A small model that answers yes/no questions on an image's attributes, trained from scratch: fusion encoder norm layernorm, soap at rate 0.0013.
Rows from block 11 of the image encoder of a small model that answers yes/no questions on an image's attributes, named by matrix and row number. Rows with one number belong to one channel. Each number is 128 + 32 x the weight over its row's rms, rounded and kept within 0 to 255. All counts start at 0. Numbers have three digits each. After the name is the row's rms in percent of the matrix's.
After each channel's rows are labels from the 100 images, of 14976, where the channel reaches its highest value: "strongest on" is what is common among them. Only what is clearly more common there than usual is listed. The data: fractals drawn by 1,000 iterated function systems, in grey. In brackets: how many of the 100, against the usual share in percent.
# convs0: expand pointwise conv (encoder.blocks.11.convs.0.weight, 336x56x1x1), inputs 0-55
# convs1: depthwise 3x3 conv, stride 2 (encoder.blocks.11.convs.1.weight, 336x1x3x3, trained with AdamW), a 3x3 kernel
# convs2: project pointwise conv (encoder.blocks.11.convs.2.weight, 96x336x1x1, transposed), outputs 0-95

convs0.45 085:143130168152158081158110146121094123197139128160104078107071127102129167108110163184119068121142154140118049158109160076135142147140172130069103059114129126164120126117
convs1.45 092:145148137172167148157183156
convs2.45 095:141119115210122094169125188172148196137089140088155137125129147092094147151193093188093134089115167130112148115113098106054143130152089078150133078066082093130152135189123097125085123164117106173158137163142123158124108135134153136171146172113087160088146155106144182101114115141153135079
strongest on: dense (50 vs 9.7)

convs0.98 098:125096166125165139095171119085081156118092126102103183101071133080107117117095149136100151108166161120148143133148142141102040112137125113121190101169102088183119064102
convs1.98 102:151171148147175161152174138
convs2.98 094:151109076118104111084113170105146107159137116158163143116129198105096170097095161172138133102114172082153143121162164123123133126183081132188148161178157147095138045102097164122145151086157103144099071122110184210143108168156147133077114186118092161097122119156157157117121132100112146177
strongest on: dark on light (99 vs 30.8)

convs0.106 102:098135121165125168059154155167200107081141125170081141136180149155152102180083099139112119189106083118161125155139139133151086174149157155162152121107157120109186120144
convs1.106 081:146134099157188137135173166
convs2.106 087:037141140150134162086092147132116095160080130188129178102154123168099122164140122095077168124155135183139103200147156101105107129094116109061114142091133064118093174136129119121155158148089095158157127102105142156150127102126126096129093105161169138177081102135168131141143046191092137113
strongest on: five maps (50 vs 24.1)

convs0.335 091:131128139092126144105118123150095150146106067126157097168134128082087139113049140154178202095064107119144092144075145133143119108111180137078099196128108112171123096127
convs1.335 092:178183150168127117143116095
convs2.335 098:149149128157100140139146132105128120165111134149142161088140161144123141131156134106145093171102175066083091159097149137072102086124080129189113151070156148157144125097114159138106080104124145161096205160134169115083117184180117155096128134092101195115139117118076085085106205157183089098
strongest on: five maps (50 vs 24.1)

convs0.331 112:097097096070094111128113133093171151137137114109131125129118102196137117123110129086107119143133127144147136112075155156159107099183104153221076076166098159105129190075
convs1.331 095:156174169139158164157159152
convs2.331 109:077090144117098104135206165181111109131098098121079127139125135068099077084055129168132102182104113173072117163143149128132120086103101075133151176125136136156112123181117127086127162109147148115106078164073084173121152131192156172114155116153185112100112124121140106097153120081081104134
strongest on: five maps (51 vs 24.1)

convs0.110 074:213130130146163134113164131182087111122119095155193102111147069147123099160118149105135086098068133102122141083172181139111132134137131121131116148122095180160092190077
convs1.110 087:134133133149152159149196174
convs2.110 094:129146068134146078036110118134124123096122191097190144128119153148099182072110150121119110158158068084128193121119154153145148091118115162170092178128141108124103135127177074152177189129090136155129072142162113136159141114153092124193170105152128104095104122136172086124138126117111188116
strongest on: sparse (93 vs 26.3); two maps (80 vs 25.6); dark on light (67 vs 30.8)

convs0.102 091:139048148150176126093216054120132113130131137160144139146049149134119134139144100128121086099127109174128154122119134068135107143118097116153116070144161118153182136180
convs1.102 097:145169173165158165153150150
convs2.102 099:107137142130077061105117136121120044153126177094141101191108148173108136084085136165129135121142139144184121156101141122111138125113111138146128196057163170178132175148140186103067139124150118137060103153137144090141095105114133167125100130089135129080162143068138208075121132113152106142
strongest on: dark on light (66 vs 30.8)

convs0.144 139:104071150152121159111154068150060100134118109101056108110121120129136129103106134043169115098096084120134066155136152127167123100125136131130146164175196113087146139162
convs1.144 112:156113166108157153108103066
convs2.144 096:150100147137153150172116140116144061142183112112167068174120147204087128069074180136163151154103136163128146169085154110099163100123146073158126119139109102199103133133105198100063150128151129107135092051127164143097111109094129120129158138088177125095111139130110149122111115096072140090
strongest on: five maps (51 vs 24.1)

convs0.290 096:100116079160082173095104132145123121087137099139093146125085136173124105168101175132186138123194106119175058081122124143114148143131113059110124117062165133115148160086
convs1.290 094:167154112173167156150169144
convs2.290 106:112106114158141143166129132145130097174108095141122095093170133092110212095142151150144146114107133120142116083150114153204165152066125106103115070096058194110158108148117098059160196125161124153220167053166148107126127094130126129151149130103159124127131130124142161167130107091109153105
strongest on: dense (45 vs 9.7)

convs0.61 091:163159177123155199067114144115149133100133163184120090144151122117127158077073127139139173166166169119105108078100183163143122104121146161064108174084129093136106121125
convs1.61 100:147149171159168174150160148
convs2.61 116:121146130141188175133167146131135159098070137066116177132158064092113144108119080079080135151124198175106128166139182168144131149132130118212107138124094116152133116166097134151144151126143133210110139177095140171144163093126147186118154124158143107150140101142136170144150170160132212117
strongest on: dark on light (100 vs 30.8)

convs0.185 095:091167089159088106146073153113129114132112134153118166148182107188137133167116105134115121115192142140110098140112105165078174194137188067081135109109113091141134166178
convs1.185 094:171135145180174146160156137
convs2.185 096:169141137093161121139061122165096157145076102154148101126156136129109155150153097179114184123127114156162096179100098094141181155096086149114136088128114134106123108127118064123183081077166181150119153082071126153186104089172189101133108130171147092104170134122156145089117080095142175083
strongest on: dense (33 vs 9.7)

convs0.314 094:186121124172102141104098174157162093096154093191128123144129176170120121139130153208172110125096082186123131164116102109101117109106171094149126154159100162108170101071
convs1.314 101:129141155176174138170163156
convs2.314 102:149185164086084106128177164147124140157121130151073197106161157176095116128152130077102100124164163100118110135187158156139092123128177123100080130136136115103130108075137067182118142134099174115143144119116160107116140148171119126162087115104212138062114116114102173104117070176184163101
strongest on: dense (52 vs 9.7)

convs0.240 079:181132169132093102116158136193084124096129119145128088135118111139119150097201146097069144177153155180127143111155148077130201073133074091101150148145149102100121120098
convs1.240 093:142134133150150175154162191
convs2.240 088:108109058194138139109117108147139074077117111091077109168154197161147119139163109176123126169135107121143142098135140171112110080055104166078128125199106102142144141168162122065199176111142117138132109185119110157117118130165073067119152135118166134113149164110125101089151140142173152112
strongest on: sparse (97 vs 26.3); two maps (95 vs 25.6)

convs0.44 108:153063133125109119132155142102099085118098064155149153115170148135087120113112112182148146147042066149120078107109140120098094122060174101083162123147105154156139167120
convs1.44 101:133113161120149188139157181
convs2.44 105:078061096133139167052152082140130075194127077141207160164103082150154128158161120150140124144169122139144167165128072125093131125126148102104116099089121123127089122088204122115182076166134145115154106104105124102077132154132136202105130108133084162136137104075124100125134136092087099147
strongest on: sparse (55 vs 26.3)

convs0.32 109:080108159136117134091090140117144067165147181135147169175129196098144135155092110094104142089094145087141115153128124130096181145144101081152094079126123167210174119125
convs1.32 101:121159166137160183171156135
convs2.32 107:127137138205136110153116167090173142022134165105124155076124145130114169121151174122115114106117123176149157093125132111066141188123174153116076147147143114143090162138033151073126171192112114102069150110113125129129125172105105126111088161143181119093108127134185168118140137128155125141
strongest on: dense (47 vs 9.7)

convs0.70 075:136135128061121099127145100149057141093111074163132139108146137117165113107152108087172120122045100205139156103124150099170080148111150115081156173123131076156131146100
convs1.70 079:128168142133138159169151192
convs2.70 082:160085070185113165141129179157150119127069149109123161137129170135191146147147121144142172115140114078185144098167128182139141106153155158114134130134114121104128168100110050137060175108137091156063106086112120121122158062108094113156155131104088213116170125148109084092078124147109125117
strongest on: sparse (98 vs 26.3); two maps (96 vs 25.6)

convs0.96 080:145148077098101143103135112144056109098161160149109116101086110174109095083091189152173090052141140131117124113179129118121147192127102067101107142097139150175155119119
convs1.96 117:122146165127176185125163154
convs2.96 112:132112119079125173121090093058086109119147079142141161098185186126127181069107069117136141141075108168141090203182124127199157152123128115112117182171097152150139141155150114076113117121092180159098096157110150147144090119112104126175133156157076125079134122126087121084139161151114153104
strongest on: dense (39 vs 9.7)

convs0.141 107:076077166155136096078193158076113088054148166075147136167091146153140123124125135112137087131130158159140100154138183137143145181135106145132101190118077102126128158118
convs1.141 099:129171163152157186142113159
convs2.141 098:101108152090131124072119104040102094072167119095147089125093139087148149165104087096145104098165137101146138120097111094157104150113066097142130068116151145084086158169102151149133139104074112135076104084117182112173154163117149200108122099070120159204140123120162167140115165101133123131
strongest on: four maps (50 vs 24.9); dense (29 vs 9.7)

convs0.193 106:132153094054102141075170071128139135143137111159097105145136180178126067160168155157107163114127138103119155115097186115122115122153159157072124147126103113165167089200
convs1.193 101:056093135112113135111125084
convs2.193 106:084110135120180129157170110191093070155092134159112182156152135164144153095147077133121099147203121146092136156137124121062131174121102053119101085136089098097130153161147155193093146140177126123121122106155137118118136171214189146130165122126102116124145121174146123159163134086104094078
strongest on: dense (27 vs 9.7)

convs0.190 117:150067120083154076162137096124156105132071072098118106131111049128147122110162081137126121102101117140190114117184148114114130159130106048120148158129120166129145181171
convs1.190 103:137169169117150112122118058
convs2.190 099:119174137115141154102100161099134124154131094124159141142153143160188129097109138147151154150133163110118133159137088150101137087144092123076058088137096146091080122108106137086154130119112104109154119132133113113051174102148169067063176130048109099117104159152108145151042159170104137213
strongest on: five maps (49 vs 24.1)

convs0.259 134:130099060157093151116084116158146198116085136168168148150091142109165117183123157133128155148156127083124127144092095106159147096185103135053133184148157167138154139168
convs1.259 122:102069089128129095163158112
convs2.259 117:068155103099143154130122126062135238133111189177188109117103152125139091090114124100100129128111129119104098128127128117116091069106088102095125146096102148133144152122168123169134172070080100135113108185144162114108182109102147109183086116108114040083128172125098153109129174142148139138
strongest on: five maps (51 vs 24.1); dense (28 vs 9.7)

convs0.4 083:164135159194074143136134100105143121113091123120170153095140251178128139087133146117145121126127111132132130072114162104087156126129131137100143182109064101127138161082
convs1.4 074:148142160155160166161181150
convs2.4 077:096177141172147157087169145106154065171175166119153082140105130169138180083162146130123141124157150146099171106182151101116133121104152142116112181122145107160072123133119099155151126147131116109148118154136135185144117198169125065174153138166184081153154175079099128153140115115151217081
strongest on: sparse (95 vs 26.3); two maps (92 vs 25.6)

convs0.51 103:161095112135110148067079142123063114116113165127102155149125051167157093136129177179145157125178016140140123134122135160123135076144132092108142116099160118127140110112
convs1.51 093:156153161156184142139158168
convs2.51 095:189111117052115170135124136088103177105105126119086071173122161082112131034110115152190107139164142135156121134120112110134155126113134080168142094115107103135148121146164144156117142164145195161130157096127125086127133138116146189200119103102159143086149119130120103201152128039139168112
strongest on: dense (42 vs 9.7)

convs0.287 135:121142102153123143135128143122123193125133137108098165065172129171139066127109105077185203137116128128109039133155139136128154114137187194126128105144126075099163133133
convs1.287 108:107086091126152171093089107
convs2.287 113:153068144149182116190134117128129137098137090154163134080182084126101075176147128132150117197138152119106104181099138063159168126159086104130164121147111107159164119139147144129131138089107154050159126121113123113102121129088118127145168191087096115130130140104147018142124151131144053157
strongest on: dense (26 vs 9.7)

convs0.324 090:145187110093133135138149147111110107096125161103116105087115178125103081164135139024111136140144163044114133106075105109155151135140142148117166113131113089071111168073
convs1.324 084:170134166144165151139173169
convs2.324 091:119161155209128131126116137179104104156170075161070068155132168094147152104185137107146067150152154164170121145161138097134085132126132200173106070075155115152119101134091165100130139164133121125166089144144122105089123100116034136181137096122154116110140137150093162159140107146113166169
strongest on: sparse (56 vs 26.3)